config = dict(
    model='image denoising model',
    dataset='fractals drawn by 1,000 iterated function systems, in grey',
    train_examples=147500,
    image_size=32,
    crop_scale_min=1,
    horizontal_flip=False,
    translate=0.12,
    color_jitter=0.2,
    task='denoising',
    loss='l1',
    noise_std=0.6,
    arch='convnext',
    isotropic=True,
    norm='layernorm',
    activation='swiglu',
    mlp_ratio=3,
    inner_norm=False,
    patch_size=[1, 1],
    layers=16,
    width=192,
    kernel_size=7,
    init='kaiming_normal',
    residual_init='none',
    optimizer='adamw',
    lr=0.0013,
    beta1=0.9,
    beta2=0.999,
    eps=1e-10,
    grad_clip=0.5,
    steps=11400,
    batch_size=32,
    epochs=2.5,
    lr_schedule='cosine',
    final_lr_fraction=0.01,
    warmup_steps=2280,
    weight_decay=0.3,
)
Rows from block 6 of a small image denoising model, named by matrix and row number. Rows with one number belong to one neuron. Each number is 500 + 40 x the weight over its row's rms, rounded and kept within 0 to 999. All counts start at 0. Numbers have three digits each.
After each neuron's rows are labels from the 100 images, of 14976, where the neuron reaches its largest size: "responds to" is what is common among them. Only what is clearly more common there than usual is listed. The data: fractals drawn by 1,000 iterated function systems, in grey.
# gate: MLP gate (model.blocks.6.mlp.gate.weight, 576x192), inputs 96-143
# fc1: MLP up (model.blocks.6.mlp.fc1.weight, 576x192), inputs 96-143
# fc2: MLP down (model.blocks.6.mlp.fc2.weight, 192x576, transposed), outputs 96-143

gate.562:424526496468553463491484505523533527507536516532507477590553490507571462524494443514457502476541529560443460585468540485506500552526475443439582
fc1.562:510508530452514498505524526464518545468495429511440447466385491508538465514551527404469518530514473485504499547449478499438475536415536506523427
fc2.562:542528522514469557442526495558503439587524464493515502504481473480497500532555465526498428453484482601368543512525501486495396526492517475534561
responds to: dark on light

gate.70:488419523508492535494513484525511487509490462465490483423525511502528556542494543453512465528519555482518537508487488482486505510501533521560459
fc1.70:496512474507467508530470535501537466513510488488493618428491491501531492546499506487565493499514587533516505500454502492533508525445530497504477
fc2.70:524492474494466470482484431503493510453517501514488483541482493481506514478474491501468529505506414482500450475482464495487511496487461518484474
responds to: dark on light

gate.406:505503546510512548504397482469472485576494515460557558450534481493489530434549528461556483494485511512498515464483426543479492526468506518474489
fc1.406:499531532432472512512451487494529505505484523455475506496444465496526489451498522440470481517483489493386542523518482417479515467502583534549582
fc2.406:526482476549535462450500565539496552458465452469505487463461499539502500461454544471516504469482461501469526516448471490506508513465495515525498
responds to: dark on light; dense

gate.277:430484526611541529530413522577552527440558571434462491467503533529537509559469486538468528494533489494528456539541524457489545580496558463523487
fc1.277:538477495459474482496488470515554472556457543573503495481522468521559488482448508436459440445490546535515597564424459436519503491502502475498378
fc2.277:556467503448558494482492512352474459425453520511534467522463513462471519504580498499460512462553489498541641540482536497528424489475508509483512
responds to: dense

gate.368:568516468463432454481499545509525516502452486483510485543569494480507517437511485501411474485500475479488479544579554497599471484536562511513479
fc1.368:475489474492515495536490507484493529469501515469484540495472533497561479542483493565502531491490571458534502475425500482436484515431489476476493
fc2.368:451494521503491538459552433494468421448488515493505556501519524474476508476430458466504454464462474563512569467548520509480477522528500474537540
responds to: dense

gate.17:491504480506509497543493486566450521565543543507511396483522595508507506467509493578573488426506517562512482468466535502516529515496457441485520
fc1.17:525470430468599548405574493495459572492552458483494424518528498537515498425538465481485461551490478522484521530470453494507489443499475544447493
fc2.17:532546500459505477454502473499553391484467506517515486485542486527483496487606517539553442496593528487507482485506508546448479532484513534520496
responds to: dark on light; dense

gate.311:556480468552437560515499474581507560417513454474436401532573499513540528524489523444530495494546507496462497477519542512556513514548494502487476
fc1.311:493479515544458547512491548500552525543529535480475450518456506571488492458565536605540473473539506465511533489490473479491520500505419539525522
fc2.311:502525498495453530572481530446433538494519414439460477533461492516512460556445458550445501593507517570476558526528490467507434538477505461507459
responds to: dense

gate.7:546561426473465500468459530480593416528503517439489557517463496479542523515519480539472510438529483501535485458596432468517509563514533543513559
fc1.7:522520510464520500549485540506505495520499494526484515496450487489473518460500534562343499538520495536527526433536549533492478501527531521508493
fc2.7:493479494533546472474441479502488442493494458497485551485489486459482484487474522505481512461505449504503483531455515510501519500503488509466491
responds to: dark on light; dense

gate.236:392524496538497500403485444499512478543517466522496489554512530509540515563519554502514553498466394487524565600504523464599487443529560524481450
fc1.236:514494537590498503542458468450509575440460382557552486516489549441468561519524538511436529453473506459401454495470508431531503500489503504478477
fc2.236:517475522554510549511498525542516481589520559505482458477529510546499430491545533465530512539536516517493545491532492555504417517501506474516480
responds to: dense

gate.519:591465527570510475483479558445503434460530569502508437463463538482454505475519519481550439493501517474584629489442567523452476546495497467476396
fc1.519:546484496517498494522464476463528494562546489522483408503501519493484501477442535513515482471549482508539516493566522469583511502512513487506517
fc2.519:600537457519492532475463496436519542540505460497547525544449472515517523540529488503467472460503470550482605536530442440507447507457509575485530
responds to: dark on light; dense

gate.91:482504507526483513517502491532530438504528501513546504471538563519507503552503523442464506460518408494533524478453529520489551559485515465453538
fc1.91:614561494434555413477548512455457577501516583540510439476483505442436472526538522532559497580451445502502489499503462468463485487465475513500443
fc2.91:464480528480496524459548535450528502438476514531489492545534502551474544497512539570524487498475509549450411430488530537499591518477529424453531
responds to: dark on light; dense

gate.254:434513517505425490535476454506535500582457504501504416510513497435494459494507544485502465470534434542482527571557476398570489529509528501472499
fc1.254:612524534418437492497473550499519486540506488454496508499482512447494550522542535471539529464498483529508482475508487516516568523548529504542470
fc2.254:459510542446479521541535630521457553587511513504501475515494501503529506527445541435509529490533445588481510525539447493452479520481499492475519
responds to: dense

gate.76:520500519575531462512503554507434588485550499512542480475511512492443472527531513454498472596559538468523527506461504465442448495386448510463438
fc1.76:457467465572476506442490498459510500526473500464420554564488495491522470484510545436573504538576499446551542536432475488440455485444473540453473
fc2.76:500517480508489456491510533456463500502485518499481462508445494463490545516438536488432473461576523533541480457532510522496442526508482422504471
responds to: two maps; sparse

gate.323:543490504540517561525551399418476550509484545500482526526441490479464567504464503432572524517467482463447506454512600421502572502441493470472515
fc1.323:471502533447517445425482537572497508508507482492519480422501497524499417522546489542476421485490478558485496549470346529493448499491494529555502
fc2.323:474455572495545489596497472547454488525538499526486439463529491550490544463547570449515490549409518474472540543484433498510521461473499495491460
responds to: dense

gate.491:528512438499501515582469574544530505472507504497482516466492534596488515542528504582513490493474538557490474556472570524537543579557515488490519
fc1.491:481489519567514515482515456466483565585504576467470546459532490492470495507555521478492488553569522530497406572497340441502451415482440430517502
fc2.491:484470495477531458476474434538459505534532497523498445465488502524507437492548472486480437480499466489487583543501449495520594495472518480497583
responds to: dark on light; dense

gate.14:517488529519513518470488441469513477503473427487446444469575453511510508484505539576496486519524467462495533552541522537511502504557534535469498
fc1.14:489548499509463521538421456578467513538494478479506508446504464522490507508535532505513497500373568472436514501469514451525495491456578542512526
fc2.14:530507506521503564488516480553460473460525429517527470513459518482511526564502463463504495511507391458519529528467521513497523500533483511509462
responds to: dark on light

gate.94:534485467437576471480456563579547467539496532494485460479585548475519483503458522560519480538423602528462507347461517565505534490455508508486574
fc1.94:545496453473471504480537527535531533459496482514556543468462463503478550506547483472470485495459558446525494534522443490542554545499429558527504
fc2.94:560500575495513477543491425512494561466452537527516583546558495436508558492531491470463498476455465555515494523478510509455503516494522557488444
responds to: dark on light

gate.139:478490548526457569527489452480477480524492474494560408485397515540475480475520512495539482480420433501535473458506520365525561511544594477524542
fc1.139:403514493597564536466566482516465499488468496482504432526519507514478494477518481554494451468497445477499475504548590456524500558572524425539511
fc2.139:499540486511531490457505521518526485492517487502521510497592499519511549524528505455470404459461479568436563499559519458448427522469493507477499
responds to: dark on light

gate.438:559518525502473519461533541445508484495456475456506523555504424470504447457512487393389479468567388540477475543521510459501528521522512558488579
fc1.438:490478505435476463434454518440536464480482490482493483577618482507520514496476500510473555429539561488502423497473481520490587521453537509553514
fc2.438:487501575534499516495512499495562438497518487504476536452515480509539524475547570485564511451538500496530478515491476554501471517477500537456458
responds to: dark on light; dense

gate.391:461478484514388539478514576516498452524513511485555452405496549533480493445558521443495500467496483507466449509486458555564534523522574461533534
fc1.391:614489499493492471535510469467447475544515535476527523562439528450476492515527450498471553482510575446454501398478495525459496458530526465517591
fc2.391:516483487462480492475517476480498444488530489527484488558410487500507500500456506480485535551477467458494488525451457499504482489494501541506496
responds to: dense

gate.48:572536449509516476502478510519519485479503500478458486472440544459489498546528521495477510519535558475502489558489481493515466588492559529559487
fc1.48:468453536468520586543569556516471570485543446483523505412531507466462508531462514529556545519447601519526487473500511474534479459508445491408541
fc2.48:469485491540489481530459491468498552498495530478515415518485486535499488470512524527471500509446382502501386487525500484491512541488508464524478
responds to: dark on light; dense

gate.493:520509550462510478514445523517511497534495549490570385516415501531536479531534501520434554473484515574499451511476537475479542533501472477514495
fc1.493:543463579588556517454485416579481472478529501514500480540452476537501477498472455547493478444477468459510464395504496482481520524525494603554503
fc2.493:461479452550502518539479488484479534522527518482496438469527503458506540500461438518482506406443491436466557525498487534511447496486503501530559
responds to: dense

gate.541:352511468439569494476522494460501445467518513521503528575531492539471482522482499463469515469523453512510477526514473505541470501529483462536463
fc1.541:491536557467470554464531531529503490535495453505506467538542527427496515523462505508417528521464560482533537507487497487535489446473488528497544
fc2.541:464474508505480507430497484514519541467511485510484487544516476534496549531479444473546504507516526389565578442461511490507553477492470548516438
responds to: dark on light; dense

gate.377:562518511429464513518494498547522483484504517518516556514462503552567525509482486502522442409496512473514497478521495572553572463512458531440452
fc1.377:455507538529490483517491480505492531577503508485530596472529531516511505504477528548500521519488344536508530525492520506495549532509506519477500
fc2.377:497512539558510500517477542469530481494513465511507659527496518505493493495541515534524478458470488510477515517510523526504533506531522505494521
responds to: dark on light

gate.456:472543520520518543561424551543499477514494531526561501475490501503467525502492536540470510539518499552469513489485423484522478501495468512440535
fc1.456:494551469490501480517536535535520527513470519477469514459513529486508518450474498470423523519546397496531490507512496558510498523520532477512465
fc2.456:518473493481517429510515446460524580411412491510505620528491456534517425466489430497429497540456496515488507542491534506472525526521477494458473
responds to: dark on light

gate.57:494521504477602497502561506531489527594479548501437455542452497549500474505429503582531540452515423521575547456468478562471484549481446474517502
fc1.57:489508514471512555548466461546442614540542467520527561472553529533446506485467476466478471503480547465513504514499538467507512449467456507489524
fc2.57:521515481493471485466550571515534537424478483503508523494510517482531534482528492509514505586530528534482515521501476470513518516495544492492476
responds to: dark on light; dense

gate.326:593535489501448460519541511491533425528503493492504482515521478524556512474476455562456534502576483515590536494600475471535526422512522496462503
fc1.326:554475509465425520482510559547503467465431450443503535555552589460476485525536522484526430496472555466492504446525487475478476531559487456530439
fc2.326:480435537483514531491453483424407520508499596520462516471519501453481526500501476528517534507525506462483457559451516523504547455444505451569513
responds to: dense

gate.252:462490496497434501556534569506538460461519482495539500480541527485480480517460447494499389526443488536502470528526541467509451511476510477569467
fc1.252:527525496535516560560570437409548490525447479482504573474516491468465512481568499579542482461528494465489527455571494473479515532522528498480520
fc2.252:497497515488466519492487515455528468605485550483460443460505492502533453548499541504546549516472543500400540527504493502472525475523444512453537
responds to: dark on light

gate.13:466490454441496506530502557480482498487517573501560580436509497496502535556525506469468548540516491541496523570495503449505470554472530451471470
fc1.13:605493449481461503525526528551574495487520491483507443457514505532519472458491449533530473556525643524496495407474475524501516496537443460562486
fc2.13:505504527505498537489543449487468403589523541485495397482485497561484500482428448553479511516518491415506506497476507511535456490501516541572474
responds to: dense

gate.160:496506597480504486520374550503443491532502483547490494483487506476547545456510506511450521453555464482482479484502517476535528528520501527455445
fc1.160:569503570498487454467435499556471475476492497487523414459499475505537521498512459597487505469466546418522534412554488518492556508533535542490513
fc2.160:534498423510479483499531560544532470454516508450495314502406518536497374485443501523511496497470518498458488491490486511491524491512510483494539
responds to: dense

gate.356:448533490516518518486549510550486452520481451514486474486538507421466472463447472564522450476454518496512510486532493500629541522529517538498413
fc1.356:484508520488492515485476528506470474527534531491493339499506479531480486471554480418593486548485587503479493510508429479455508484468505486487501
fc2.356:500533489491503507490514511501484450446536460511482556503464536451481493496512449536501461444539479497520500495520500528486528493460492501508551
responds to: dark on light; dense

gate.65:504514485460524522536572560485537499531485554473506517459529505470479543463490486509487476495554529418500489492562555504528449566511520446477451
fc1.65:536564540483419515526588566439533467493478508531540475454487542469515440476506501500552502434513472455469508485472502526509527520511507416582528
fc2.65:538522524518471496523465476504487475485508477508491389527457489518503530521522560483474461572581526540449419503508534514510469510517470471533453
responds to: dark on light; dense

gate.27:548484470508508478498526530526445498500522492448475498484478486438440470486490504544600517579509523498489449460570574590509537495462490457481494
fc1.27:520516544412536500597508529479439447520503453474451528488442423488521501468486521485489492457452414490552444491460516541484475416523553490504554
fc2.27:483453457507502466374463465455488503481517512511507531534516499545502515523492428557488514456494524475523596570485514545550432524471451548474489
responds to: dense

gate.526:464487523511489467458435466447537440565479469472437475489498529484498486468499517480522505512575539494549484582575452557529550454462495459564471
fc1.526:581502484560478484481419494483557457446478493508468588528450508553526549578505504522575478537583495532546544507501525482524505529443472519510508
fc2.526:501531443487484520514448477506475501503526507534541520511480484502490474520436445508483478443547512477480545464490548556529578471494498527467522
responds to: two maps; sparse

gate.233:555490526512455520460426478533503456506469465504573468463444441439443474471523514500505455520435451489437495479551465492606457469497509493466560
fc1.233:559515534517527488527489490489469434547515449507543493500436534526517494527469541591586502571487557502492527373460491545513504526494499493487577
fc2.233:470511506513484522479534497596492449487524517478534447484489496507502520535478539491434431497553414573455484469540444498494421496527489449557534
responds to: dark on light

gate.480:505411504479450502502513465510503506439542481550492554505434577589529522539511465520474409426515482530534500451482546516512511550483545580537488
fc1.480:524468528560531468496502475515509494485432527497525439445535531467511490510519521578466537505483507519452514454449482459500496526511422456545480
fc2.480:482466499504510459550423551455508488538496521509486461421519469484526491473526523498532496454457498406515477582481450512478501505484554481516559
responds to: dark on light

gate.206:537555478423488488464447573448534431481533507465499493477395507463471509517555549549559469518492529453508567429487490527498462513479546486519549
fc1.206:497509482477498518467481467539496562489487506516494436538472485516497508457528496530493479486490527483477517493522477449501479505494476467463484
fc2.206:503550491456490458542486519419520454566524551475515437550493491486476500508537523555544460459505523512509514577529493521475486537504527503534522
responds to: dark on light; dense

gate.386:490514535427554517445510516449488504486509471524574473549544530451477479556472505500437510448575500525491473498510477537572534497466505459572524
fc1.386:580526507467521495480453465479499428489509488487430516496454502488526481515495538582530524466487545535485476432478527555505509516532486455552482
fc2.386:504499513440510501476480519524506575477526483488479507496532483496487510493505507503436481508505502522547508552537484430518562488460494486557521
responds to: dark on light; dense

gate.73:482469503527498579438499496478477535550517531501517557466488496499442492495524543484501523517542501481472502545513465533490440439483432435432453
fc1.73:512494511492506477485504433480527478440570455508501441468504482501468529564489463457481501542454566478511532518497429395441519465460499473497499
fc2.73:463530516531505513451493470466467544540528504479511475513533484479502518514444578484482496477386548516474480423518465495499476487475477501473527
responds to: two maps; sparse

gate.481:527541468514542472421405469466516445475478455510497503576475540444472510480466513590494519522531538522472486498497495475472466503506561408542509
fc1.481:484538496501541496497458510420491459487479505498467552612510516447523535559530498500527529481578475525501521511492492501496495570487546604513454
fc2.481:544541455497537491499531496511533380479511510515470449491477535561498573515502486508512523465537482535551600487494481519546564510482473498433529
responds to: dense

gate.9:500538472480527538516460500475489450547477526448480572514480490469529473495494516491562491465491516508556511482467502510442493494479475462500477
fc1.9:494526513464483536515538484508500536531504421505467504484556479514500517476486534532436543517428436434421483471538490430565521479519505575431504
fc2.9:504528463492493484451465498454562534506456489507543560505487536543457524457609492499448506492425528516516509533524501509457448547520512511488529
responds to: two maps

gate.164:441480471551495522551404493536493433538526487529533532399520497508492485497550541570460456535465464500477483534526427516498478485502464550477524
fc1.164:536503520538520456532453534521501517469479457471471515420473500561475512539557513563539501533437603493503539502537496516486452479503410521523465
fc2.164:554534472508479529569538449568519429478525480485504435458518547519483606478512461508527498501561469504506588487488444455503464482473536480495492
responds to: dark on light; sparse; two maps

gate.158:506528521478554498398495556534439584567470488522517423538472483493456474473518517523506490526498534535483469522490500544570559509410520501492502
fc1.158:616482481475475459453507528481506437451503443481518572505507537477513506515503502514539498478481660443451505412464472505522538473536511529525549
fc2.158:494494519492467522485486413540470514508559543501467451462482534482458531501457516493493592561483455522463516453486494449508491482493479502513440
responds to: dense

gate.255:473532488537493566586414560536550519495524501541504532463489525551525502449519497530391488532543538483500471482483462545551457503509497501491507
fc1.255:500519537501460495538430438497571469414506452508482518525425521504561532509535481501452529409558481520480433517571532492500551553533524533501519
fc2.255:481459511486481578518533532452518553525490525515536494536463534501505437504478523559540488497426509481480338448538538493522549495516514473532558
responds to: dark on light

gate.58:512501512491515488480549472490526499562502498466562497504497488465532493517563496541499507528528503492507517435428420463469452448402490472503500
fc1.58:467500460489497535528475588476481525500522536513553500525467513553490476529533534433444502492577561536470444506466552534505498529482543505523492
fc2.58:554496473536487483525470482510487483581445495521493453474457487496496499509557469479464501531519429521513586477513436439501509543486539526519573
responds to: dense

gate.297:454542503555503487462474466460484468565514482510498421568461475522438482485472476490496469470478513496520547495554467446518558413528487569419530
fc1.297:442482498488538564449522451523495478554540482496537426486460539526441461534509410399509458486532446496461548566447529525512413472455506451523444
fc2.297:511492548510561490591475445477506443378510498501488521507529504435489491475539490468458495503444542404527474461465486518514541462507520510476492
responds to: dark on light

gate.341:459507487500529496490485515510471554438475519480591447520513494518477505501555508537475467452507465522463490553551471480540427521473540494469535
fc1.341:559483510537478465511597540492507499526511489526500539477438562523512507475488475483479513461541543509549503404483518499438461491504431533513534
fc2.341:486537426518524503559503497517482530468454472491492467452453502485478463500546467488452493526525462470487534559501497526523422512522530499504528
responds to: dark on light

gate.105:520537462540451439518489500462528442531490499498444400542489465446467502525485494574539551527521465506527544439500539502505463444487509494419450
fc1.105:526524532469551518469472531481514455548508517527556576492512501468512555579450511599463490413574508457532498473512471517487465571505535540452608
fc2.105:513496465489438507607483508482499498585451396486505535503459527494484463473436508520476488532575523443511486516482559452521529462482494445453457
responds to: dark on light; dense

gate.370:521599537468472512518504525516513486522550463473530523516477510459508491526512540557525532484461588520453436458493464515525482508425561492492537
fc1.370:476506479510438462505460451514534450523503532512510505481514502519484502505500501463507501498526602544518493544495444498514487549492465473491529
fc2.370:518507499482435507534437516493510570438476497487491497502518511506507472480526539483459508537513411510488490491519496502494519484520477499489465
responds to: dense

gate.533:492514487528518483485477487578537586525478573527539526577474500469518522460519517417485444507515527619517455502520458559508519455516478496465458
fc1.533:504469516541542494479483525440490430439498448499531586460492539445477500520517495439545429506514504475463524427497468493502500460516570483564466
fc2.533:473470545512464506431520370580523524475500531524537517521512509511492505512461547525529561521467389520554477509459502503493575500527463510560479
responds to: dense

gate.337:499498491492492534469482562546493561532527560482538463489560464514457500510492493572437473510469568503407485502515526467585477513488481527521505
fc1.337:403494501531531542495462450518546494531486565474524501482538493507510483458515422527511512516526545543482515622509514498515453566513498434495429
fc2.337:507516544462519476474496512483563491497486513463522577443517475485533524466578455456516439461514579502583467486486481483495481468474509511510499
responds to: dark on light

gate.113:540419493454563517464567519582526533549438494434452480437453506528464485490475502575609518502386480439504494468488557536500535525486449497494537
fc1.113:482509491531517533508490550452517546444500545476555554558547519465517480481503535415532490526511516505474524450472531570448449531457438506479514
fc2.113:460453445558512495461437574569496469571469505519482541488484492524486501436523520526547505465581471510518382496478521549484564519471535481527539
responds to: dense

gate.99:512543538497480556581490580506562435460460493520528502511491518517507542562522535564404478519510514474510497455528495523477473480524518464461496
fc1.99:312494514529520546467464399525479469514481505519491526572496485505490491536460509476516476487496376503492503544540481486503518461487517509493479
fc2.99:469516482484460481494464583499542583473491518492519620483446507540497514521557496471491447466466556539494533573538496505463485504478525497494563
responds to: dark on light

gate.46:526505489593510457561486429461479454500524493490516520542480558463537509493471469538530525520475505517532496467514612558432522489546538526466509
fc1.46:542536506548502534574481507494498513435439438495427544531500500499495478556508495520545531511529580441527537467423580496537484466519490541491476
fc2.46:495516485519547499486466588496560485505492440538518581456491527447512518483484472485556512494461513539574456494559465505481494488480512502476507
responds to: dark on light

gate.312:453528484524588585557469551566492498453421545490444503474550507538566497506461521550445517532444528482457474541517534478505457528484499485459529
fc1.312:538502547463498399465513508493539536535529464496461490517488475494500534449479534454506548453574485514538482538517485499445566513527490517496475
fc2.312:494468552521541486437473489474491539471505557541544567494566486494480454490488520481445463475459480501485519578542550498487478449519494501529503
responds to: dark on light

gate.571:438509542516592504470534563520464455520491508504484521558462533489496494417496541520509498464502429450493499497530464521542463527500504514435593
fc1.571:465506468512384533528544466460553564491501510477515480492579522537491482482527544530395463514544479511479524581441431527444501532474482586482475
fc2.571:563462524553515478545417548480496543494478446496502482430501483466520464458513460513508546504445504469531454551509469516467478508520476501488461
responds to: dark on light

gate.467:455484520483505473522439473537497491512507527506500504522438483493509478519506466444570540473524428459502454567471555576444548510472539518442494
fc1.467:492518504510492476459567490476428485454503534476500533552500482550507461515517442520463483429557475471496471440528450501407502492479387562514473
fc2.467:533499499563496527499496463526492412526532537477483427518533524487483520471485554549484524432538452529516446561496500508538450481493516488527533
responds to: dark on light

gate.523:543576504452480540463515529513455546441452543483475582463438494539531530541570483502436485545490479525463447553512447461546419519442568530481494
fc1.523:632492480473508482485532540487498528551491491495533426462490524525504476453520492537418508513486620451535486424501537490536485467522459435532462
fc2.523:528494496490544514485546466562467437584505506498495331434541502503496498490486477493481526466458482459500542512466501503511490505519505521521517
responds to: dense

gate.191:503480514517481526546431530521461473543483491499538527474545498490523506443505473471480474496520461490514487491526484441518532542485542506501544
fc1.191:499484488498448486529476472466514474509517458453509472480474432485519493544488462528560506501514541465482548504498433447492473534447528505432480
fc2.191:499503489518543463648483492530464549447511523476488557472436528478505446484543557489485509540483506484498560505482428513509501538473492505557474
responds to: dense

gate.79:481511505475493407479411527514450472455516538506469496523552571483555531589431484506516479488505475468526543479461580583577565509492499475468452
fc1.79:425502522506512506485567449518460551483466458520479542486508499463503487487515523440472510554481463581480507618515521534466510419480482551496448
fc2.79:458525538478531525508481447429485447445561555560498619474581515496513559503583536473524496482426543459516608525472441496498474486491484499498459
responds to: dark on light

gate.395:523513500522496505504453485550475476531485467510511531516452487522526493534511488551501530533468547447516479409489481482456555457507519493488512
fc1.395:462494514375574554468539468495482599475467447463563468471523514492467483485489501565539487501404457500538522498459469578465410473522475504495452
fc2.395:500537476460503505453543505588493319470522434513486509463507543514521549487501590483526501511479473559461576494564491521524516480500510497494472
responds to: dark on light; dense

gate.468:539554526435511448474471557592472560505532540485543555472420482428455559448525521478521453538477467485505532553517479542467509546467549465474486
fc1.468:552501532503513447534555501506466509462476499477573523495559506517473500528498477542397543481493493539512536488504505511462467525502477474536513
fc2.468:485438536527523533455506575502494493457511537510499504466496486494518498506518538515468532492510406557502475495493503517512592523530538515521505
responds to: dark on light; dense

gate.241:536512493515484492466488460439512434524511513518443500496547503498487512499514499477475495546536490448516494519543458528475467497453490459501483
fc1.241:552499480524526581469452474511469443526550564514515584535460537441515507485564489403490481500603525485480424539586466449473512511494525538473524
fc2.241:549479465509478530489492549511450448490522442538462534442527504529528493464479475474504482539472595447532627539548532464519527461521494542509524
responds to: dense

gate.15:576503548467513476506568474462528479443495479482494474517451559451561478477484608509551524571503519514484482412492445515516526472489546514487545
fc1.15:470531484448525460481460550479477553475501524476511397561504477483502499473495529621542545487479627475490493530453531534475448476507489389517526
fc2.15:489460461497469511483520450576508431556510464499459453495532519471472510490407433528487529553451580470442471442506460479518470493462509518535469
responds to: dense

gate.296:420492513511522549515498614489551497492586536534478505509556526512532458498504525537522494532483489501416473552443479507559494471486517464501539
fc1.296:507500526509509491474486512459494490518480475546539513541479523493473456463507480450493517479542353510471532540526463517536527480525504429507463
fc2.296:470498515542477533482467507480477529509519466524495563535586550481490489498569508530530530473438527528482530500471575465515523493481486497516537
responds to: dark on light; sparse; two maps

gate.424:522542490457498504523480517460501526552527514494520462565478483492536501509532548597506490527523468497429476441514450517534478452522567490447594
fc1.424:485531509486464514480556524513522476561506478518464586407514497518505479510507543462446508486505334525530499502476515551522499536494467508523497
fc2.424:521521506516507498450485509500502545465475496523526594548526459492481530542511484513457464435529526524531533518493551485476575520482504548421484
responds to: dark on light